config.yaml
dataset: "small renderings of single solids in any pose"
horizontal_flip: false
arch: "mobilenet_v2"
activation: "relu6"
depths: [2, 2, 3, 2]
max_precond_dim: 1024
one_sided: false
adamw_lr_other_params: 0.0015
warmup_steps: 570
Rows from block 6, named by matrix and row number. Rows with one number belong to one channel. Each number is 500 + 40 x the weight over its row's rms, rounded and kept within 0 to 999. All counts start at 0. Numbers have three digits each. After the name is the row's rms in percent of the matrix's.
# convs0: expand pointwise conv (model.blocks.6.convs.0.weight, 512x128x1x1), inputs 0-127
# convs1: depthwise 5x5 conv (model.blocks.6.convs.1.weight, 512x1x5x5, trained with AdamW), a 5x5 kernel
# convs2: project pointwise conv (model.blocks.6.convs.2.weight, 128x512x1x1, transposed), outputs 0-127
convs0.455 093:538501541486498520540410412498451512536411443519500461560474475514472538505517539507464538414438527430477454509457494421495483471504483505543514483536490534492521541444489472471462506474450444487470405449480487588552449490488558520494474540455499464495519479419562522571424479606484482503478531510516473510451473486507478517390458515524527473480483525466483476479484529492458507546441
convs1.455 104:557527497497514532568459504530581475432534475532489474457449445456463482465
convs2.455 102:449555532494540558494525541489517482549504519554548467479536462547472489492459546538518514545446505427532468424438462443505486494485534494526498516577550502524475581508542489450445559476501443449579499486473494450556526455476520463485554556523484542443534526559440562524478475477494542531497508509480490522461472469567443503457432452507483557581481548458487496471595483468418558504467
convs0.456 092:539426492537501513477449501449569533477543488494455514498488439462507540568454462527554488557535488523576540447469496497564492548522538505441458555479549486473469464429544493522464507514489491531533535469566515499429420503449563553527455460496572480531530462539528535590473595520480457460500510524443439493509509528550545571488489463550486502531502604512526557492489444485494515457510
convs1.456 102:536508504551530455451468441465501547458512534430474578541505541550528474525
convs2.456 093:561478563572525530559524494471520442499536560459585523528458439473467438443545560541519452452457455523497476486575441502558602551448485495489502511476538513512501501538470455464459479516479530517512464429468504455476435440566491451495436485544510448470462408515638512479503507546543525502516494534494498526483479534514453491486486463418508489506545513497477508503474498460499471519452
convs0.457 094:556515563462467497533425544500581445501484465567557452461548482483509526552536498532507573563495519552484538490534543473513450502559468482504533476504566527508546456513459542541507500430466488502513445483456583518498559460464471446565498487412505531612569502480486443545429499491465509514556489508471557539564478560510540497511535528507466437531477453468451551477497493520510527456545
convs1.457 103:484455438512433429542506463542513475458512512481462433417451507494508523486
convs2.457 099:581548487516535537492599523525493499432496546477504548521554501437543546544480499507422494476545496494503421456538491480521458509553499511472505462527452456470528447556475477505485490581537542511550461492495519495526512486481527503498475523475497461572433516434479488567472461586531420523577532493431408526558559480549525496506561489561509518491488562483454498494421565538554524499511
convs0.458 121:494488517463521505479481523491515544614530460478459488523493494487536574428468496498491474473515499571540475494506440499497554465547530508444527487535454491553437527442489520510557480502462502477542473563456497560492425553475504553528503550443520528474523531426517589532561586553524557483566464480438576523535451554549497532542497464514527450518482532518512507488473528606528540560547
convs1.458 088:549529495505490568515465478493562556469469436563530446469471572538518504483
convs2.458 092:357474459512456451564514527502502519458418521503518478506564521424501530467473495530500521507549429485469541535489555530560522535510490498546508445487506463487536443514446545475473453478536513534486505510457464507430510543522484429476471479523476515472504480457545473480482450466584529498457464497550434479499512558494465521530528441443515547528548531531464511483527511600489479600394
convs0.459 091:490553459422587420505567445457507501506522497499569505495533440490478489492467530475535551462581517518519461496467563481541492599493475491558514502473496502510510463532559479483586534434447465447506540449502516505453556541509493540442612509516501528497518568449520519481469457533497463463500504468502441500486549516556468486525524460480508456449503547547437567477458515582466543497561
convs1.459 109:521422433528478468468443508514437427493483532533437516513499557527532529491
convs2.459 106:493499492468437481542511522508540551451460472493535557534554511458517504573444537547521535538512481484510552501558454509452456559515551461501517511501516518469573488532473426488474489498518513508531485445412477545540489556404565558575508453574492484512563481474550519511483580494560489538509380466513556483470500494531572510446514454518509501455440525472426520510441471511488512511433
convs0.460 099:489511488492485416523526433504463521538538496465458475490447493541551512472507451535476451460420537432550447542544458451479496463539404554496482399478550511477464438508531475512538485489503438441438466505497502490569552561502528509483479579532433539492481483536530475484509500558517526576428549476510477422511524505498458478503472468532545531492510572504565436485453449428539498486476
convs1.460 111:519540471508497513545465499499532493381484523474449464502446450420474476500
convs2.460 101:496539505533523463507479491559525516488478468504501469451442496539515562514542496549480514489580501487475511479543448481498611568530490467521532498502533561492465507540506518559529514507455442508494511539451546576565456513514465522422452505543609540524487461411501581472509484531526578400444479498491531509454500498428502498528533489521520475415472465485475603479513487451500536487432
convs0.461 096:492510503491476508461515457490483507583500538493482444473482505546542544451481530476536431527542509485520478487483488553529476489499593489504512503538502524509458448532470486537502427463473552558471520579501541478522513520466499476528537498448511486535561485513526446466512475552485489448570560526435540500505453536434390423374531421543504542480544539472492537543487482482595531405503
convs1.461 084:479494470430456477441459473469496473524536451489382525473462493519470469480
convs2.461 111:512597504544488472489481520484510508583545552439504514496473536523475439545554515462409521477494502514460519513548522482530447490562475541424440559491483549499475523442505545434431529479485529545502541503471510467518524603520500510531466447580466519452457505585515481449502457446470567553468477551498550545513512442508509472566472503491514475482564467483534540552421512483519417481476
convs0.462 098:486496461498511533522493517572442566538519481461509521494470518437498505550522541469470591509460483473504541492519506552499519512473592556460477486480511520539543490497487523512491523447543527478458470574540544531568545481515449623430483526506548490562528444524420505470518509497479465495487470453410458451489439580509450463525542429446524431506547536478487458498501519479560571434492
convs1.462 104:421442469550569488518434453507512539470426509504519520524469502441469493507
convs2.462 102:514516534485528455477494417425485484492538468477485459540574558488472429487556461588544558492516456543540518491478464517540473509559518520462491521456472490459479420502534440494546493469506480492522470582490501487462489414534438530502484496609479585490474531519502531555498574385407550473473485518495519505563480529524476550478442529531508548501457530505465544520441460507530493518497
convs0.463 095:553500457517526528467502531457479483513540484548519410478513483494543472459491507482579554534522496476493519481459475465492429466496468471458432506513438505424476592506507520556469500540489554463502472590514497436496485528415483497477562510450536442450543491536526486536568469465440487466442495512515492563472518469419535547584546441496551514465524497457512475584493572466496563576510
convs1.463 110:518503482431495524568541542443439477497539472509463444505557516534429541511
convs2.463 095:430504454517537489584560493507467471505461497551601459462567532501519500506445533509479523484487501393533504435491461541555566445502552523478509525531499461462520504481478467473493467526429506494487498448460577531473446409528513603530462581589510530485487535548470470604458475512483539457517467491430536478513543559498559486520550534502494502540480487506453491502519486512538521471473
convs0.464 094:499501512438483571430514502558508524448549475456491598479558524453555516508543453483523446447516443508482449448523519482569496469444503517517558524570504549521547505483462503560510508564543479481486476525482524534539459512476549565531509444462591481462469471478471506562513549485482533496438495560553466492540485504512484514429529551479511491405514574497501576552581473419480490487516
convs1.464 108:499511512523496507548394473530519476460456474496442422572536491528463488476
convs2.464 103:573528506479506475486476489480387539496446473499486509483480537513481427552527463524480534531480501429487434535520504556553491491522580501494420509522492564493467461421551547389540525449520470511554511455470480443498481549547498464472536444504416498504498532523510541481488487426497561541477503505460514493476487442510471489514566515467574498399497506453515505432553509492500450445422
convs0.465 095:477504503452475513577507477517488499410442534589444535548457557421523481483470490491490456515483487429511445533572500563517499471520490518556463493481502546544527417518482501477588491512520547454489444573607515496533468527559487476469509407475443538445488447456527535537509511552448521507456446473432529536545520534486496471507496463483492539467526460431497481419523556492489498527506
convs1.465 096:498487452511517516475557547515530544491425540542467460549542447451542545554
convs2.465 096:512514534483523474483462544483468507444496577525455471451487575497509473521485449507459535463459490431448534491460494545526506494514407440533497443469498439491482545466438500457439462557508448483557410553542484557558479463485471472565522551462475555506444553468417470493443465611493471575551477498520460489506486488513494467449428538503527488445512524496566477545488494504451473477453
convs0.466 090:419499474540501467562505588515517438474458436562477457506530479535467460478454524420511519539530462463504469504472462481478556452450497505438535446488497456559390530505489496498490462493516503481470505533557573491530513533497483466445521523465458513504528526465574517556437511482483477436500471485511493492550562440582527547477562525462521474500524523545544588464489443527486382530477
convs1.466 086:470479507508518513514457558501439482592603491497510555524475494515505516432
convs2.466 099:502474528535526498531471476541541528489452531489535521500559460504588559469435469561552458501572488442513514493529415580521487494549547479480473528544488479530393499537538459493553492520523522533502458487547458516452499518486527489505518484535502481573520442485572551491432543468455524470555444502545495464543546492493534551579497525533442531511471469504412441515437520452451422529440
convs0.467 107:577451498543567477497508473421457420439510463495506451469483491412463513465476562428532536494456465532468517491505450550533468452537560530578508442493520490510405524529467485451500477485538472464481493477558463496505527563545523509488571493441525510521476510541571526460505491521468474454486490527467480535537546496622571514487452472422530502509449493498511581498561491450503506445515
convs1.467 098:465476444494537475487513479488512506557518454497485601464507518536597491440
convs2.467 097:498493448589523494463480425546545576442489487550566468510435463509457470543506532482504485449612514518435566536540457549575454459456502447572492386513515514509470488454514525502499498541518547525519484510488548510460550533549437460454472524545492498500483511519536496505504492503493593496487513539492497446487548506485564410504476510524485516477563466423501474518506448511445440491451
convs0.468 101:524472471554446496516537417482523503553482515543477489476453487485449483470472514584591484477457505432431485487423467482535509523504483524462544514575500471574484554540482513581495501465523470504508522529504533460514576503520463530465515478412482569511521470540516535577466431496495521528561490449480480491497549552476502514485485566432528509464543537570452460529557455532397542438481
convs1.468 100:518492531554543446467491559558462529443588555440476477493504471496490496468
convs2.468 096:539478583567510544504460525505544529429511545493468585474525510445524520547469515555501479471489444470522497549613498458529519524527494499469472512473482502528517507556517590556491518482525591512509410533515487519464455529453467469456465475493537421542543505520511535460485490480557493527511590475492552515471459450461513475528549500477507499461552456544452508417437503477522424406459
convs0.469 111:514536496547545457537506480470502526585548538545449492540517628501487556456524552534492441466508554465492501511607587533478467585473512537547520500498465530509514490515445420505497553456464446475510548488492419547576518474475427477427421510488496478466492482525508508523475516548485534546514503547522493417496461498496541515452486502510430568511518479500452515565490520513464486510563
convs1.469 094:503501475534512500495563487533529622492538512551411542523516473527517523513
convs2.469 108:566512479453461549533518462449549480531515464450532493526481440590456507531492522419502504481498460539550505451545559465464441547473535589506505533487482528412495563502472364421482508480475527504539533482500498609464534510425555487469410484471544497497473516558543511478518507469442480534517479478526504498480507508486509511462432504574522526482497524502532530442555516500497573506465
convs0.494 094:478460441544619513480518483430523494538508544492458540513506479504497470539506535505451503545454540505413472458559484510477549432457474528565640505514535529508523534509507462523471475486427446455477478486512548498484439453526467482519561466497471539518402486443551455432557536462499434514531480450490490516506507550527549459518483446493495498516440515438463552476494535475516568553481
convs1.494 105:528463511517501543535489419552468471451506452485445477516502564527576561508
convs2.494 099:484495519519635495484531457448541507520490529490476426435459563457539465579481479524542528523534525468484540433450471565517497491437481458492453489457447552510492458544504505471551501485548496554443492459453499554511491529514536468506508571519541538537578495496491462494570445456494501461544560485405610474550521474492507492441500518509502473504432428465462504510525466461495453547521
convs0.495 102:549468509543536512465505405470498373525559476490553505484448525507495447506501502523466540465469484513520459555525501528508532516506536446486564549492454555527472507527520500456458465458482478500438572465519561479513511427537442525492470544440440479512454550507508461514526456526456520527501496465534476469489468487559431531513458401475424463413585479527546585558563510490502523501494
convs1.495 114:457440532537512445432580546522477444567530462444506510476519505509488513510
convs2.495 103:451472524459465467528499438542546531485458545548487443503540505487498481377422475502454419462535494566416470548577443478516529507495503415494521436515549478479530528491537439473482470481481532523430606565478448468535512446499502496499472460503450490507485548561495419473477511587519510443475534491498466507442472512535500517480424449506450527476463504521515508487488508552462502515554
convs0.496 093:538409508492487566452502495515556511491555554450468440566434525522533493492513545496500459456547525589543437443535499521471496479539509559544509437490451583478564500485512451613485482491487440472551394495500507554511537570547481473500522590521491496464535515514520458567482540505548486542485494482476411493492561499495462544533530520471482519494463481483549548515547497457471461508475
convs1.496 108:525504520493513526510525544511549540487435533513523385453442525537466463454
convs2.496 095:540550492520458486484437462519450521490487514576495555507431536393472530530480542520525479519488446474488548530443499415428520504511475475503564520419514484544587507466564492473493513518539506487512463538436501487507514393489475529483526470503423486480589470446489462575526495454515413538514516468494579496506517527476514545473497559453522434561539563528450480514533496500518510476560
convs0.497 108:456564500511488554471515468476509493430522438517464564537520493462446516453440459507510451415483475493456520479506523539411494477440508504520431457508559494424465597520479516518539465535513446475383542536553552525499523449505460515465506553510504536485474494425434493495530498459520470531464567499460461466536508501517538526529556487501444593458499464526428486472492478509514577441529
convs1.497 083:516506491478485520506429468536513519415635511508480470474512495534468520517
convs2.497 099:536581449544547518508489523505532449470483447505568511483497564538453549516441583476437542523455528574491424477498528446469538529441507540477486423469514512506487471532491477483557456466482464521541511489527533557516537510485535416487498453465496431489497557430484491462527534474484475522525555481513522474501496591520465571572455496532449535475541508516552443383507483555529477560487
convs0.498 111:534480550519470514555534494584548544547458530489486511469462452474533508449513504519536540489510554511564484498503467514559508455572447497502474501467491468435524401548461480500494434513506540544537511474487500498528484565475496493446514592493566531467550424483459503535514486452411521516453417495407391515578495452484563538550508441482489517524494455480466479484509511479514418477472
convs1.498 099:522510476438454532550463479518457441477498562536499462554570551539498537536
convs2.498 081:522506491548511454478444520537492545541559496497493530536479618473518494520479466492410489570514546438596525447486504532472504497476523469450452524480459472496475506506481418530451526478493459463473481468509485524452444521504561575517443501504510516485510479502521548501491501512541525472482475616488538562461553572486488444607541554527453453495514447490552506475417506514404503472531
convs0.499 118:490528493525578572469519497483499496463482481544523450494483456506491482557548476540518527538477511449465546527472520563562569493463523483541448518541468482516515551551458479512462466416503480499442522425452525443508428537494496539571513530451520457573516510410541529473430478530503493582503535546469478496430505534494534527457535541441534559434456525464454437518446412484468539499556
convs1.499 094:504509456444488503441464475512499469529598545474499620498509495513483488496
convs2.499 107:496483488481495491529428510514442502508526489468467466541519463540555509515488537448484512503519572474553498522481485546577499479542518466480547453454515511571536550521521554535479478505572496454561515587501476426488487506481529477524435571470456514513550479583458456558528512564513496422366528450505483534508476538488590482492520457575519436513498522485594521547488534511442482462518
convs0.500 105:559459435493426539540536389562437471480483485498470493488474486499523459496397535533521488443478503540542589550523512509500507434510405481505473481486494553476466408562525470514510505512542525435417516442449520521507424438499447443521418506440524457481497468482524534522469448536463525465488541559483495474523487489505483528499456437522504531447486466480493539572523490471513470540469
convs1.500 107:418496473514485467443499455476584529520548571515557463542523488509505480458
convs2.500 083:518516456449516521462507519505539477511585460505463509499463573391490510484469428386524503519494602450516533506484405543502487391493531475508491511483500516532477520492482480525510468445454503545455453578436505477520489501496502551518541475542468524476531542489545485565504451489421488562520531399470515467501528533524532519443473559478524450543511511460464485562488531531510572478543